config.yaml
model: "image classifier"
dataset: "simulated telescope pictures of galaxies"
train_examples: 195000
image_size: 64
crop_scale_min: 0.8
horizontal_flip: false
translate: 0.06
cutout: 0.25
targets: ["winding"]
num_classes: 2
arch: "regnet"
norm: "batchnorm"
activation: "mish"
channel_attention: "se"
depths: [2, 4, 4]
kernel_size: 3
stem: "deep"
widths: [64, 96, 144]
loss: "cross_entropy"
init: "kaiming_normal"
residual_init: "none"
optimizer: "muon"
muon_scale: "original"
lr: 0.036
momentum: 0.85
nesterov: true
orthogonalizer: "polar_express"
adamw_lr_other_params: 0.0011
steps: 8200
batch_size: 512
epochs: 21.5
lr_schedule: "step"
warmup_steps: 820
weight_decay: 0.02
adamw_weight_decay_other_params: 0.01
Rows from block 3 of a small image classifier, named by matrix and row number. Rows with one number belong to one channel. Each number is 128 + 32 x the weight over its row's rms, rounded and kept within 0 to 255. All counts start at 0. Numbers have three digits each.
After each channel's rows are labels from the 100 images, of 14848, where the channel reaches its highest value: "place" is the part of the image that holds the peak. Only what is clearly more common there than usual is listed. The data: simulated telescope pictures of galaxies.
# convs1: grouped (3 groups) 3x3 conv (model.blocks.3.convs.1.weight, 96x32x3x3, each kernel summed), inputs within the group 0-31
# convs2: expand pointwise conv (model.blocks.3.convs.2.weight, 96x96x1x1, transposed), outputs 0-95

convs1.2:099103139079109060151087127106101172126097169134152089115121121126121120090152060101165110180170
convs2.2:126148045168114113113052116097138127136149113079218087092107129061125080140091164103147145101099120106111158093114088148109135149126149098166126129138154122097108137107144212145132162108088145109120075183161115192153149097107121106099094102095070136084160143096124167086105106109114159131
place: top centre

convs1.1:117122132168155107162132151138074124098188140222126098185102142146134103176130090091108134122115
convs2.1:023097081068114095131171114219122116113191148168111097123100133169169106122118120151143144137099110138125117110120163110167056130084194140084126123090120158131142139147120110109095113071133139084105160141149132110132134117088125142050167125125149155096081131139061132154182148130158128128
place: top centre

convs1.37:112166179142185130071106152143164125076101091125094130107161103170083151119120085085137107164095
convs2.37:164123045132109116094148121106156126103135121177146090118101046121083142093031139104086170134114165139131067131101105138132107091078162080139104144136140163133125128161069170160163125076147112110130084121107110079119152104159104170230122147139162119112162118154128133138102098145131096099
place: centre

convs1.8:116099148184113176086086128159115071140127113175143103059105127128100101189114175159135142113128
convs2.8:180114120146123204152152112135114137089153113117146099161146120088159114120106110116190174108113155124094135122110150135166147149093094169125163152062095110114206134066137103076108124132237146097142134102080127112128085144106192109083085126144175150120152107090123142119139072130128089182
place: top centre; centre

convs1.9:063099122082093115091131100104134147177107150090143107119119075180120207101129096090119144120142
convs2.9:180151119057136097178147144116158111104102153143117146127059162196070129135188083093098063142134139155160149124148104128105096119106117125134135128142124044134144111148121087183085108195098134112055168124139180085096154103106144116151129102116104100154095106107190136156116078102104145126
place: centre; middle right

convs1.73:140111126203183098141105087051114157106141116135146114090087125101108086122137133187150172127116
convs2.73:079088129056081165144188119114087125107094177132101140104180174104114127122101147119190119160116171131128086180128110113061154130087090126163116132141096163093142110088081134089179107093107104138104181131116100156145095154137088138117142141112127100236118085117138153164102099135072135132
place: centre

convs1.94:170101157134173073144152083095128156189165104138120186090146144140108117110121083133056119125129
convs2.94:104161136149132140170154091102126184147109164134169158136128094154189088122104074138098111208146190157088113129102172115103108175071139160133108103213147137140182138120133103132120148098093146127139081110139133160111081107134203104085055154101165085082139103156160157150137123097141135106
place: centre

convs1.22:085128129080117095126130154134156196127120159093131145085145178097081131119163102126205123174156
convs2.22:120103070134089095149085148102150147094137051125102123110099149077221080157076105042089128111120127104094134069082130129071167154184149168091115113106140116130090110102109118126141200130149138135149096145160157126108127124153133117131099097149146105100165142166104089112075135144132133063
place: middle left

convs1.23:106095111118123216124167087139075146173135167109113134088132128135095141112160119153126048099140
convs2.23:155069131147147165101152157080100153108155087121097188101153089195164136137103146102215124115144135076147163164136144114114115123138129066117121132129136091105132129152157111082118094116123145141075147147102167062097092149126096131138152167114085145083087153117152196072157192176084107166
place: centre

convs1.93:121125228133185128128188129106137156146086126120165162115102115114119185130082104154109133141167
convs2.93:156090169151092153137078149153158146132176145131107110073174181114190113128049124146099107106133095095161139173114172125136149128158177072128156133082070077117177155127167100122129123147094122097147138129112173125132160126166075115129135104177029176116138157148083116138135117171178129143
place: bottom centre; centre

convs1.86:136109164146174130165145088084135127142163120199135137120085149164145078077156108144116205131130
convs2.86:064100112099078103080090137117153110073133166143124195130108125139105134123095134121125104134174135156099134081143085139136136129103113167152157083123100139198109105097117069165115113075111075139186128145122057063129098135183171081092108128116128128069164118083159090175113079125169123143
place: centre

convs1.69:129105186142111059152112145093146127138137070166164122101104130091073201134113174119139114102116
convs2.69:187128133112157112099158131137089097135138138096146142122125136142074146113080131156147145114120084103144164099130037079154078121088103109156127142115171084072148124140143109159125054147190095137145116057097150087170143111107137168116161160104107083140107125156068084138052092169152082152
place: centre

convs1.59:091159139112091076127132114169186126124161178157184140135158126096158113125102186101155121183164
convs2.59:165133139095154185093085142155130114081097119146080139154200131121112180114127184109160103124101122121094171114144160105150174121100136188152043178135105135094170140100057113116114132092116161085113126142116135060125089104115122100131147162153149093126097167131094172127103107132109082220
place: centre

convs1.7:121120098141114199135099109176131114112124076134151120140108089125161138168127208144139174080073
convs2.7:083117077171074121117157100145123118111061108150097197147145103172101117115042094136122123121107070136086119120133132139056154141129123094145107122148103151154112094091181174154118131147225110086110143166119104091148126184124129131112164134151140131056151155128091100130088125070147122171
place: centre

convs1.24:093100105103092048158151135117066215137108156141133143129120146129138117101144082090132152157153
convs2.24:149129111165130095115088099098137100116117122162155090084158107124162134130114153131115115116062105210131193078105167092158186129115146161227118085089126092117145175173088145119147131135132166154140113118195142168165149059092111115063116176112130107151101132176118101090130135102111116101
place: top centre

convs1.27:119134132042147102150091077147130090157111163100152158098097162107141099106160090084128127158183
convs2.27:143121094109151109116099115170109114150124173114193160132148199103097135159108146108183129075151106181133182113136093145093148132114126099121088107095058109107174120161096184172131125142116134138168080140122136221104145083177079123129128119130126109127172094091154165098053129070108158105
place: centre

convs1.64:174130132139165139132125109172142134117098203102127175130075169098167060164111093135146150162106
convs2.64:107116192177063147127095159115138200120158102134159123111151147088136148123132153134155125149042117194135156152113096079136113145121120141103133142138066111101129122034119126104160116125123127099163108096126146148139052111103119143180207104139131103202166126104141135088131080158146131078
place: centre

convs1.74:172113143124133180122108068093099159098127120147091133099067107086160056097123101161132169132111
convs2.74:079091133070112170092139091153146115096102134128120178080147099116125145132165133128150169105184202143140111106139121077166152084141174091135154090182178079112159076118106093112139104105131121109137096091103092128128101154187116147127098213132129085164131133092113164091129192192121105099
place: centre

convs1.5:106185109113087114111111111110128140176124151081165125074129129151089166089219124104151107107148
convs2.5:119172122172103127121159153054180170150170151185163164145152089109134134141130171128117107146142139058110153110153146111081062123164061132129138181082114178108107139182121131131148075138075139109132125129153048104095175126151166108134134089141132112064154112125164189168111115094115146108
place: middle right

convs1.43:093153142102158129070113173109131117084096103153109190183075122162124125135157118088188100101129
convs2.43:061099098107079112139132100127088148113046153113091115103141110131027140155128088145176109149151083112117146071118079129154127132142214075143138143179117124103122129145139127134099081118131078149123132088125111175153143134097152130132119186092170121194137157135083186156126122077123164123
place: middle left

convs1.77:085104172138091096138198119124158088136108125167191120131159120109077147120099154120082079143091
convs2.77:112137085091153127137155112117125131142130195132148159135110134161203130121160093128136116069137117160075151080152115105170111100153083163097068123061142144115110115105139165142097156163138101131124173138136068119143130137113185136104144123112193137136116130154090118146184045091228070144
place: middle left

convs1.3:162140098136093171114102162081148119212126144138128132132133148115064129131149170156205129164149
convs2.3:070129114146118142110118107108072105134135077122109153149142179127092132124133169134109128100128127148148058125111136120186161156153161151132097189064067148125124097125144203081156042052128160097110126121144098129112148169139138124091115092129149084191104142138109179063081105135093139157
place: centre; top centre

convs1.65:179104145146091086118092137063098141136138053093135121050095170114130113119159142132135135123161
convs2.65:148128108126146098143120129139097173154117129130087144114133148150120106123130166177087133116193134122111086113153113129067101103136097055053185171187128101158104134113139112084139199052103176130178125154116123136142100127161105106216130098175121096112165103168183125112104098185129114102
place: centre

convs1.35:132103139117117150169158126204181104170191136158192153119131108102133109120183136165135085126136
convs2.35:149136085156103117153148099133137113180068116146097179109096173144168188121125140147213133177098125137065144150119128063183129121148102120096147141110156129127143124158116126113194134141150181143109140126140080118137144109123138157042103128106152057184074131102039111120106139145104097126
place: centre

convs1.21:105104106143105064088120125217092128112116119148104136132096116171135133105089091140080116061113
convs2.21:159093090173144130122184152147132117104092122124149107129167080128210108136188156233056150162116114079143119136168083106104150148189130148140119113111120115125125134154127102107151122162153143114102095148131124152109158142093234105144089114140083097101138097164132116159178191132116134145
place: middle right

convs1.34:138134118125181138097120128108092126103140074123088178126140116199078094123119067060111098145117
convs2.34:097133085088106165109149148114110059096099126124127147121098142089071148120068146096124165138149145084173120120138127108164164138129098077151142104094097093096121061114123108142134088188187146145111149089192151093088198119129115123131099121149083082135098169105037122126172146083123170105
place: bottom centre

convs1.36:099143122097147123160138148155138145111080095110100164133144086074097082123055178124153164112069
convs2.36:144106077144088140121097169159126115148085123156164142156190104101160102151125127197170152155101149147150185098118090088134110132131087136088133144169189110158147137110168102145117096117219136159133116158124205084164156238132114114159095154129133109114121125106115185082113116153133119100
place: centre

convs1.38:118138117174114127175113091085147108109083096109077068131072137103125152089103068132115114124072
convs2.38:114149188148115141158091099140111128182103111139113146140098141138146152103062160139145166124166134083125102138138078141058137112115131145098116112135098091106157051110063163156076145147154143155178125173090163096131141210108124158110151183198115103149186117159142123086081087150090110160
place: centre

convs1.90:132102157099172134223188059144129141107116130196147137120101141139096141108127130133136129083138
convs2.90:142141131042118134135139135096092083073149097130132129175192143101099119128084127136078108146119106151067111151100146076100131088093124213092091121132077160092146101092068143124161124089160137137149170112130087141047099121140166142157131129091095109159111135114128082126174165142125103199
place: bottom centre

convs1.67:103149134079077158111106149149174134140190089112105142136052087176129129122103098154138092170142
convs2.67:111104105193152162144111142130070157112070045139168152109092165125067107141123155149126124158089128087133151145059130126125111115088167118149063162162194082166115127121144181187199125112148101148105127161166109151122102123182076084139128152083110167141083118136149138170112132153139121135
place: top centre; centre

convs1.71:136053101142191115158146109114112166159104095121125078109130098123088115091136108147167203098133
convs2.71:129163138130098171136139136150110188101089180108103084149174124130102101135085144127160081140042089077125097111175123144074146158132066115126124186139145200085108080147063150138146155118121095128099113128056109102128124116148188105113163118114103144145131116114173167097109122165088083177
place: centre

convs1.48:190143063131182130072141114118097113128132159103149132116051098180117130117151129105113150145074
convs2.48:138125125177097084120102122106115186138157139123165108083187093119096123132103128199157090189110153161133166159104208102123144156153144114115096130132178144109102136110109171141235085139127140146165108078133074119159148124147163134090104114149082132077136102109129083177161140138176119180
place: middle right

convs1.80:099118183170102062145145094085105102149086118143208150109092112083119127150140162095127107125108
convs2.80:182105109129223089155131135167109142119126181121147199065158157101183146122098107096117141121144100123090081123109119157150086122130113183110098162124108147122133142117086153154130097094195098134111175125066155105166148170096173121133128169181182103113179140083163137126138078122126124073
place: top centre

convs1.88:106162087086064123127113166141150100089179113077121142161083106153120116082139133152085120185098
convs2.88:095120061169131131131167139095168116134127096142242116137121092086118164107120154102143169146125172124121193172142110123099090141128175121133134119114140099172089134156068180200113180101108162169114166100159167139091132140056106159106094131085119129111155156148119086129094144120139188152
place: middle right

convs1.81:154172120122108137092114193123109120151133198072134106142102106142181094146080114130125101199129
convs2.81:088101133166151127117131153159103117088121124105163142131140101038093094121135109140089065122125179171101116135146122108134125104154158083145166159150130125109107136176052113163148051164147078084087096064171143159135107128122090113101098129083124106220115110159124091079128069137117132104
place: centre; middle left

convs1.10:111117131067080071116143101097093145207137132127130143179129161110097121100113081119139163185131
convs2.10:079172148100140124057156103152178091090147123131109113057142150151081140113099154198114125116127133100091106140102100140169134157066113114189075092098171037089148111089120120165135063124116186111114139099157182134140106118096142153119090128108176125157113124116120164158095130146119185120
place: bottom centre

convs1.60:128154071168094072170097071147078109084154145121134109124132190095136134104111133151089117145174
convs2.60:151106093157143133128135137135111210111160103130164077141169117086180142129089158120153139145083103133101124120140127139116103135070137128097140173085090110114164089112212172139112160137170143181123186016134099142150095144095085124093152130162173146138155162124186129108133113150196132121
place: centre

convs1.20:094161176098090107096119104118129168168174149111109091171148139059088116110156108156150177167147
convs2.20:108136092129143179120086166120135135158149144106109146097174107107091091141120142078171139139138116140209135099094140128183138148148186167123145184097144143087146102121143142161077080156161214108087087090169186092162152124160096104115162150117076086133138129200093116094079127166127152137
place: centre

convs1.76:126103158156168136161158079078132149155120057084156116105131113142083085156080130183112163130113
convs2.76:137104123156084130139160128174129125165063121096079110133149131074113163117036100154116124158114154154133086126131188105134140160171101158128119077135128170124212147148127173127179093179046146148095139165127148104141129117135220079144126144071132154129129113130095111178089156114130130113
place: centre

convs1.84:130118048087093108119092132142121111123158101079058131142069134119128081105116143131114155166179
convs2.84:118141153063081091142153123133083137078137119189137128105151124151137105136077159147115085128118116117132171102142168098105119136208120132128113173107148135125139114138145083127143206133133161123187169083108124085079057108160148146170133200096087074107169101105136120120056075086119101112
place: centre

convs1.45:142176170120099165111110109151205130164136082148183131187141107103162130076143099127161100131146
convs2.45:131131115149127118063126083129131113150135127124097158158105176071172132157046129158071109182136170084109106142113130147117083120135191085129127093173149106176116099178056127092112099143133121124123127139151122162134097082175150172117129082099140097129031127145101161080081109135181145129
place: centre

convs1.54:089075168113141183068102150106137162096161133142099125143117140110140146081106078124176102095183
convs2.54:111132184067128066084160103142121120144112126150139161114107181128129130089128158109120141090219160163121111140148126143141087120090128125159063124092087074195103138129117131129089150066145096121104122154061107154129140148186112131092172141207150107118053135108079094151163154146123147117
place: centre; bottom centre

convs1.4:144066137129101147161163149129090143129150098159132119202108118053095108178139118117110187158132
convs2.4:148153110174110138131084172111155145120098154125122172153107186146089133144142088061107109073160098159078148128107132078144095124129055159106180133068111151131132109121124127122155066142127142065172125182106176176149111086142076113156153105129114160044155129115123114189152109072121124100
place: bottom centre